From a checkpoint of a small image classifier.
Training: batches of 128, held-out accuracy 30%.
Rows from block 2 of a small image classifier, named by matrix and row number. Rows with one number belong to one neuron. Each number is 50 + 10 x the weight over its row's rms, rounded and kept within 0 to 99. All counts start at 0. After the name is the row's rms in percent of the matrix's.
After each neuron's rows are labels from the 100 images, of 14976, where the neuron reaches its highest value: "strongest on" is what is common among them. Only what is clearly more common there than usual is listed. The data: flat shapes of many kinds, plain or patterned, on busy backdrops. In brackets: how many of the 100.
# fc1: MLP up (model.blocks.2.mlp.fc1.weight, 1536x384), inputs 0-191
# fc2: MLP down (model.blocks.2.mlp.fc2.weight, 384x1536, transposed), outputs 0-191

fc1.384 149:37 56 52 48 51 48 49 59 48 35 55 43 57 50 53 36 52 49 53 65 24 37 44 40 59 43 41 35 59 56 52 37 47 54 42 48 51 33 56 41 51 54 56 52 58 48 48 40 54 67 57 79 54 37 44 69 64 49 51 53 46 38 53 48 54 44 33 61 58 49 67 53 42 47 48 61 48 43 60 48 48 44 49 38 65 57 45 65 47 58 46 49 72 43 61 57 43 50 46 49 51 43 60 60 56 65 74 54 42 20 34 39 45 40 41 65 58 44 31 56 59 49 33 42 62 46 51 47 51 54 55 63 35 56 55 58 50 43 46 54 54 52 63 45 53 36 63 40 51 51 65 57 50 51 43 32 48 53 47 58 38 46 54 51 61 36 81 66 40 57 63 52 33 61 43 45 64 43 40 59 64 47 58 46 47 42 36 44 59 45 44 53
fc2.384 192:28 55 45 55 42 54 30 57 47 70 57 41 41 47 43 54 60 52 59 49 52 40 58 37 40 42 60 41 48 57 43 46 44 43 63 46 50 38 57 62 37 64 55 48 66 42 41 57 58 58 50 58 61 36 44 37 44 62 46 53 46 38 42 49 54 45 54 72 44 47 38 61 34 44 56 60 46 66 42 48 40 52 68 55 53 50 47 48 46 57 53 47 58 55 69 52 55 41 56 40 59 57 30 47 53 56 37 66 43 56 71 42 48 42 43 50 43 56 43 59 54 46 61 55 61 47 72 58 55 48 57 66 56 69 60 52 47 40 65 72 49 55 65 36 50 47 45 47 53 37 51 37 49 61 54 52 46 38 52 40 45 56 47 55 61 58 60 42 39 46 42 61 53 44 51 58 50 53 42 53 59 50 60 41 28 54 75 31 49 50 54 56
strongest on: white shape (78); its colour: white (45)

fc1.506 138:56 54 47 42 43 49 60 51 28 62 49 42 51 40 47 48 39 58 47 20 68 55 62 44 40 40 53 48 49 44 46 25 55 33 44 62 52 60 39 57 71 64 41 59 53 40 47 47 45 52 32 49 66 52 58 54 41 50 48 51 72 41 52 50 52 50 53 56 58 61 36 46 57 47 70 48 65 40 50 58 62 72 47 64 60 59 54 60 62 40 44 49 42 33 66 48 45 54 32 40 62 50 65 40 50 42 57 59 50 40 57 53 43 61 40 49 50 56 54 44 48 65 63 50 32 59 48 46 44 56 52 37 39 33 39 29 55 30 45 46 61 54 62 53 55 59 68 52 59 50 38 57 47 44 28 40 53 61 43 57 52 37 65 40 49 59 38 43 43 62 49 78 61 53 42 53 70 36 69 58 49 53 36 43 50 58 48 47 42 34 28 37
fc2.506 152:51 66 43 67 57 44 46 59 42 57 45 51 57 55 39 34 62 47 60 52 54 35 43 23 42 42 46 32 32 74 45 55 40 30 70 62 58 45 48 59 51 58 45 39 59 51 43 62 51 56 45 63 41 47 56 32 48 63 34 44 52 53 51 55 51 56 53 64 45 42 51 59 47 29 54 63 68 54 37 61 43 51 64 59 57 53 48 54 44 71 52 47 40 60 66 64 62 34 56 40 64 49 37 58 57 51 32 70 44 53 51 41 62 39 56 48 58 48 53 57 29 44 52 44 54 56 45 63 40 56 55 64 44 68 60 49 45 44 48 68 53 67 60 54 52 56 65 57 61 63 63 54 63 58 51 34 26 71 64 47 62 62 44 51 58 46 64 47 53 60 39 49 43 33 42 50 42 49 42 49 43 42 81 50 43 52 65 55 50 63 58 65
strongest on: brown shape (73); its colour: brown (58)

fc1.105 126:49 50 55 46 39 41 52 49 28 62 45 54 52 47 62 61 47 58 68 42 48 61 49 51 39 61 69 54 63 38 56 27 56 56 46 62 50 58 43 59 53 31 60 73 38 32 53 57 50 38 40 44 70 51 54 59 45 48 43 65 57 45 55 60 57 31 45 56 59 50 38 48 51 65 64 48 33 65 55 29 51 50 36 49 55 54 48 54 45 32 40 48 55 53 57 45 29 57 46 49 50 54 52 40 37 44 49 47 39 58 53 50 41 51 57 54 40 49 45 52 50 68 65 62 64 55 46 57 53 56 51 45 49 47 38 35 51 35 47 43 64 41 55 36 54 35 53 50 45 51 40 61 37 40 33 55 52 45 48 52 66 49 51 54 34 44 50 37 39 41 45 78 62 50 54 62 53 49 52 60 54 49 35 57 44 77 55 43 43 44 35 33
fc2.105 140:47 64 42 75 46 46 44 50 39 56 49 48 61 50 34 27 51 51 47 49 76 50 43 21 47 40 53 40 34 73 46 44 49 46 62 64 55 41 56 64 57 63 58 46 65 52 54 64 43 53 38 45 60 47 43 49 35 59 31 41 55 39 50 49 54 58 48 67 62 69 45 54 48 55 48 52 59 55 43 55 45 53 59 52 66 43 52 68 47 53 47 52 50 29 65 68 42 27 48 47 60 46 51 48 59 48 33 71 45 32 55 49 48 40 44 54 40 47 58 60 36 54 53 58 54 55 55 47 44 48 50 52 38 54 54 30 45 28 41 60 67 62 63 38 58 38 47 45 65 53 51 52 49 54 41 34 36 54 50 53 63 39 48 49 39 32 64 46 52 70 57 59 48 56 36 53 52 51 60 37 55 23 61 40 34 49 61 36 50 51 62 51
strongest on: brown shape (61); its colour: brown (50)

fc1.561 136:42 48 51 63 40 36 64 48 66 42 48 56 50 62 34 49 49 46 56 40 32 44 48 46 51 42 59 50 33 55 53 58 34 33 41 42 65 36 51 60 54 66 54 43 42 51 53 58 61 49 48 55 39 42 55 59 78 45 52 58 36 48 60 41 37 39 52 50 50 47 58 33 57 46 53 52 44 51 65 44 59 53 57 54 50 48 43 48 57 52 50 59 62 58 42 55 55 63 32 50 49 49 58 39 43 81 56 44 39 26 39 51 47 60 46 53 52 51 52 45 54 47 32 41 65 40 43 43 37 53 68 65 55 55 50 59 65 48 50 43 39 45 51 53 39 61 54 54 63 48 51 73 45 62 56 48 35 51 68 43 34 44 46 60 63 61 48 61 61 35 55 44 70 50 59 50 56 39 44 50 57 67 53 49 64 48 25 63 49 64 52 54
fc2.561 139:52 43 65 39 47 62 42 28 58 58 68 74 44 40 49 62 53 42 52 59 52 64 57 46 56 53 49 50 62 46 46 61 60 57 45 40 43 51 51 51 50 34 53 56 68 64 54 40 67 40 55 44 36 57 52 40 33 53 33 49 53 67 29 55 56 68 50 40 43 70 48 62 53 65 52 32 40 55 51 47 36 50 51 27 45 44 62 40 56 57 68 55 60 44 43 62 48 56 56 47 40 57 50 64 38 58 57 61 65 60 58 62 43 38 64 60 41 50 59 46 54 35 40 46 49 51 61 31 57 50 36 45 59 54 53 53 42 57 50 44 53 46 32 45 56 44 52 59 48 58 46 24 45 42 47 51 56 46 32 51 29 55 47 38 46 49 48 43 39 47 53 50 37 45 46 36 40 68 56 40 41 52 45 70 48 46 60 39 58 25 72 31
strongest on: count: one (56)

fc1.63 123:60 52 53 41 48 44 50 41 32 60 48 44 45 40 59 62 50 54 55 40 44 63 43 54 34 65 61 58 54 43 53 34 67 45 41 58 48 63 42 60 61 50 57 63 49 28 37 60 46 48 39 38 62 54 50 52 54 42 44 57 64 44 39 69 49 36 43 49 49 61 51 46 40 58 65 50 48 71 49 33 45 56 37 52 49 57 46 62 46 33 61 42 53 50 61 30 30 50 54 47 52 61 52 37 44 35 58 47 55 49 59 34 44 61 48 51 59 51 43 53 54 63 65 61 51 49 62 50 57 54 46 44 51 33 44 33 44 35 53 48 60 46 58 38 48 46 53 45 40 49 52 50 44 45 38 55 55 63 56 50 61 55 55 48 42 47 47 38 42 41 51 78 57 65 53 70 54 49 46 67 56 52 37 37 42 72 46 44 38 44 37 46
fc2.63 134:60 72 38 70 43 46 48 42 39 55 49 48 57 50 31 28 54 44 43 48 76 48 56 26 45 41 49 42 35 77 33 49 45 41 63 59 54 36 47 59 51 53 50 50 71 55 54 57 49 43 37 39 56 59 45 40 33 50 27 43 52 51 60 45 54 58 55 62 63 66 47 60 48 54 43 61 59 46 34 69 41 50 62 46 70 38 55 66 58 50 49 46 51 34 65 76 41 27 54 39 60 49 58 48 65 48 30 68 44 43 53 48 52 39 53 56 47 43 58 65 33 47 54 54 43 61 60 47 49 52 53 52 43 51 61 43 46 33 42 58 57 54 55 41 55 42 53 50 63 53 36 48 56 52 41 32 39 55 48 51 55 52 55 48 41 43 53 48 52 69 65 54 46 54 33 39 54 56 67 35 43 20 61 49 45 53 68 45 52 58 61 59
strongest on: brown shape (60); its colour: brown (47); its colour: green (28)

fc1.241 145:55 51 55 39 48 45 45 48 33 41 62 56 53 40 46 50 51 37 45 44 30 51 57 50 43 54 54 34 71 57 44 41 50 55 38 56 46 30 38 41 47 49 47 58 64 48 33 33 56 36 53 52 53 45 47 65 61 41 47 50 56 57 48 53 41 49 24 45 65 59 66 55 44 59 57 53 65 37 62 54 46 43 50 38 71 53 30 63 59 50 51 48 62 41 66 50 40 40 37 50 51 52 64 43 66 51 59 54 53 26 43 41 31 46 49 79 52 49 40 61 63 30 33 59 65 52 33 43 52 41 54 49 46 48 61 52 44 61 40 51 55 37 48 30 55 39 46 29 48 45 39 49 61 52 50 46 53 59 42 61 57 59 56 64 44 34 58 52 39 46 54 47 55 67 27 46 51 40 43 51 55 55 52 47 51 63 55 47 60 51 45 55
fc2.241 156:46 59 68 66 50 60 39 54 62 50 55 53 45 49 54 50 74 58 57 62 53 50 38 43 63 39 42 57 47 48 55 48 44 54 46 39 49 48 67 45 32 39 71 48 36 50 55 57 60 64 56 64 53 31 49 57 35 62 40 35 44 65 45 50 61 46 51 59 42 55 43 56 37 55 38 56 33 75 56 49 51 55 62 37 35 44 61 60 33 45 53 66 59 59 43 49 57 55 65 38 47 60 22 59 37 52 48 40 36 55 62 48 48 42 61 31 36 52 49 45 56 54 53 45 65 39 70 60 51 59 45 53 58 60 64 41 44 36 41 43 39 67 65 53 54 38 46 52 49 44 58 42 49 51 55 61 40 37 61 46 39 55 48 38 59 52 56 60 57 45 42 54 38 30 59 59 52 57 40 50 64 53 57 55 33 44 52 48 46 46 62 56
strongest on: white shape (57); its colour: white (33)

fc1.6 122:42 52 56 81 46 41 43 52 56 52 42 45 51 74 33 45 44 42 51 52 43 60 40 50 41 55 32 58 35 55 49 56 46 60 42 46 39 45 35 55 54 40 57 58 50 70 49 47 50 50 53 55 44 71 49 54 70 56 61 53 50 44 63 63 44 47 41 50 54 61 54 42 55 48 52 42 52 46 60 48 55 40 43 54 57 62 38 45 64 52 55 64 46 44 29 66 41 44 50 49 63 57 48 57 44 63 53 45 55 44 41 59 43 43 45 55 46 36 38 52 51 49 34 38 44 46 45 55 33 56 58 50 35 43 48 53 58 64 31 54 51 48 33 62 61 50 59 58 64 55 57 56 58 40 41 35 44 57 47 63 43 37 58 52 38 58 63 42 55 47 68 51 28 47 48 39 37 45 39 45 62 52 59 63 72 49 29 74 53 43 41 42
fc2.6 117:63 46 62 26 48 60 48 40 65 47 57 66 46 46 64 62 51 70 50 65 50 58 50 51 58 44 39 62 59 34 46 46 66 79 32 41 56 50 48 47 49 45 63 36 33 51 53 30 54 48 43 53 49 31 44 60 41 48 46 33 44 88 63 48 46 55 60 31 40 32 54 55 56 46 44 44 48 61 56 44 53 50 37 33 46 30 52 28 35 46 50 56 55 56 49 43 57 78 63 55 36 39 45 43 41 46 55 46 51 69 46 53 38 46 68 44 49 48 45 43 59 45 54 48 46 36 52 36 62 34 59 47 49 49 47 45 51 50 58 47 62 45 50 49 54 47 51 34 48 37 42 40 50 37 49 37 58 48 66 45 39 55 38 41 40 53 49 51 37 39 43 55 37 47 46 45 55 51 49 67 22 65 23 69 64 33 52 37 49 41 58 42
strongest on: count: one (42)

fc1.473 145:51 47 65 46 50 47 47 50 48 43 62 47 59 44 36 49 55 53 42 49 39 52 45 57 49 46 42 34 70 56 41 50 47 69 32 51 41 37 50 52 46 48 64 36 54 48 39 34 40 29 53 63 45 50 46 78 52 33 50 50 48 45 48 38 51 46 35 52 58 55 71 54 44 55 40 52 58 47 56 57 42 39 50 35 52 50 40 65 63 47 52 53 63 50 60 45 52 38 55 56 50 53 71 47 75 60 74 47 43 27 36 35 39 55 44 63 51 47 37 56 73 41 39 43 51 39 27 40 55 45 45 36 43 55 54 44 51 50 52 56 41 28 48 42 49 40 45 36 50 48 40 49 55 58 46 46 57 60 53 66 37 58 42 43 53 33 53 61 47 48 45 43 34 58 44 49 59 56 41 39 49 57 53 48 57 46 50 44 64 52 49 60
fc2.473 154:40 46 60 55 51 54 41 54 51 59 44 49 45 46 57 48 55 57 68 49 52 45 42 46 55 40 55 62 38 45 62 43 49 40 56 45 54 49 56 50 44 47 61 56 54 34 57 54 56 60 45 59 59 37 62 45 36 58 46 50 37 58 64 56 62 53 53 72 45 45 35 53 39 52 61 45 32 75 56 41 51 59 60 50 47 62 56 56 40 45 51 61 55 60 52 47 50 61 64 47 64 65 33 50 36 55 43 46 38 65 56 55 51 35 56 35 36 47 56 41 54 55 69 51 60 52 52 62 52 44 60 63 55 56 63 42 47 36 64 63 51 69 60 39 52 44 39 49 56 37 53 53 41 51 54 59 42 48 51 40 51 48 53 54 55 48 57 46 42 45 45 67 53 40 66 75 55 54 32 64 69 52 51 50 31 59 73 46 51 41 60 47
strongest on: white shape (49); its colour: white (29)